A small multi-label audio tagger, trained from scratch: 26041 training examples.
Rows from block 3 of a small multi-label audio tagger, named by matrix and row number. Rows with one number belong to one neuron. Each number is 500 + 50 x the weight over its row's rms, rounded and kept within 0 to 999. All counts start at 0. Numbers have three digits each.
After each neuron's rows are labels from the 100 clips, of 14976, where the neuron reaches its highest value: "loudest band" is the band of the loudest frequency at the time of the peak; "peak on" is the class under the peak. Only what is clearly more common there than usual is listed. The data: short pieces for a synthesised band: melody, chords, bass and drums.
# fc1: first MLP up (model.blocks.3.ff1.fc1.weight, 512x128), inputs 86-127
# fc2: first MLP down (model.blocks.3.ff1.fc2.weight, 128x512, transposed), outputs 86-127

fc1.179:510509504504498485493521467488499574562631483585520505494479567410555586540512530446512493387448541508517489612391425539505440
fc2.179:369494490478492445524470553447509522507646441514566502560459537509457538490476473500516478491491477601480472465465466621565483
loudest band: 500 to 1000 Hz
peak on: no chord

fc1.2:557545567452504514534540467491555493471459568467491544447521442410454564549509472470520539476435516466547510601481577564501511
fc2.2:488448460515497492524528496488599543489520484491524472472467484512498519517455530457595543551548504446548518483494529490538513
loudest band: 1000 to 2000 Hz
peak on: no chord

fc1.152:435535503445527591408546447503513503499489517503477505513453479477481483461468598472465511524391551380556470536463568499478471
fc2.152:428500527437447565529519468516597351493508476457477528484518401510463480523443525592573489527472452479474458484469568422549567
loudest band: 1000 to 2000 Hz
peak on: no chord

fc1.25:469455538558543517450473495458480510522437523394535522453430423431527618511438453503551423463472466402503447494427422482451491
fc2.25:580517466482542437506489504508506386550545447451516541554563489536494549482481449483532499428506487552393508533506480440537538
loudest band: 250 to 500 Hz
peak on: no chord

fc1.97:469458548485534497571548438463501513353515564555518434472523518471452432545517418497492508526543539410422461495511465443593446
fc2.97:494469461456495439520523377588516525455404473491528460488566519483544561476456480590480589545387505461503549460480530491452463
loudest band: 4000 to 8000 Hz
peak on: no chord

fc1.392:482602576443441426569517425477529461436585548545510473481526526499337446464480485527472602548552618395480479456543506501589577
fc2.392:565498507552526586499515417463532558478495456431562479537508519480505496632474498492511550576562427459534433456474488479589511
loudest band: 4000 to 8000 Hz
peak on: no chord

fc1.343:503558494489478429385542410510468590489462458467460500530516492461538497510476509524523525516497532404504506453479520548530463
fc2.343:503543514443545427498433467463515460423555512494419517466459436459551456520485508593507565482487460394584464480485581492525458
loudest band: 1000 to 2000 Hz
peak on: no chord

fc1.65:632540566534564601550595501528527496475439584385541403471542439497534547514416521409515444430477507494424519506560470585487535
fc2.65:466583472525478491509645498451561449589547531513463451487476443435497446570474477460476570512543518489518552524515519523527425
loudest band: 1000 to 2000 Hz
peak on: no chord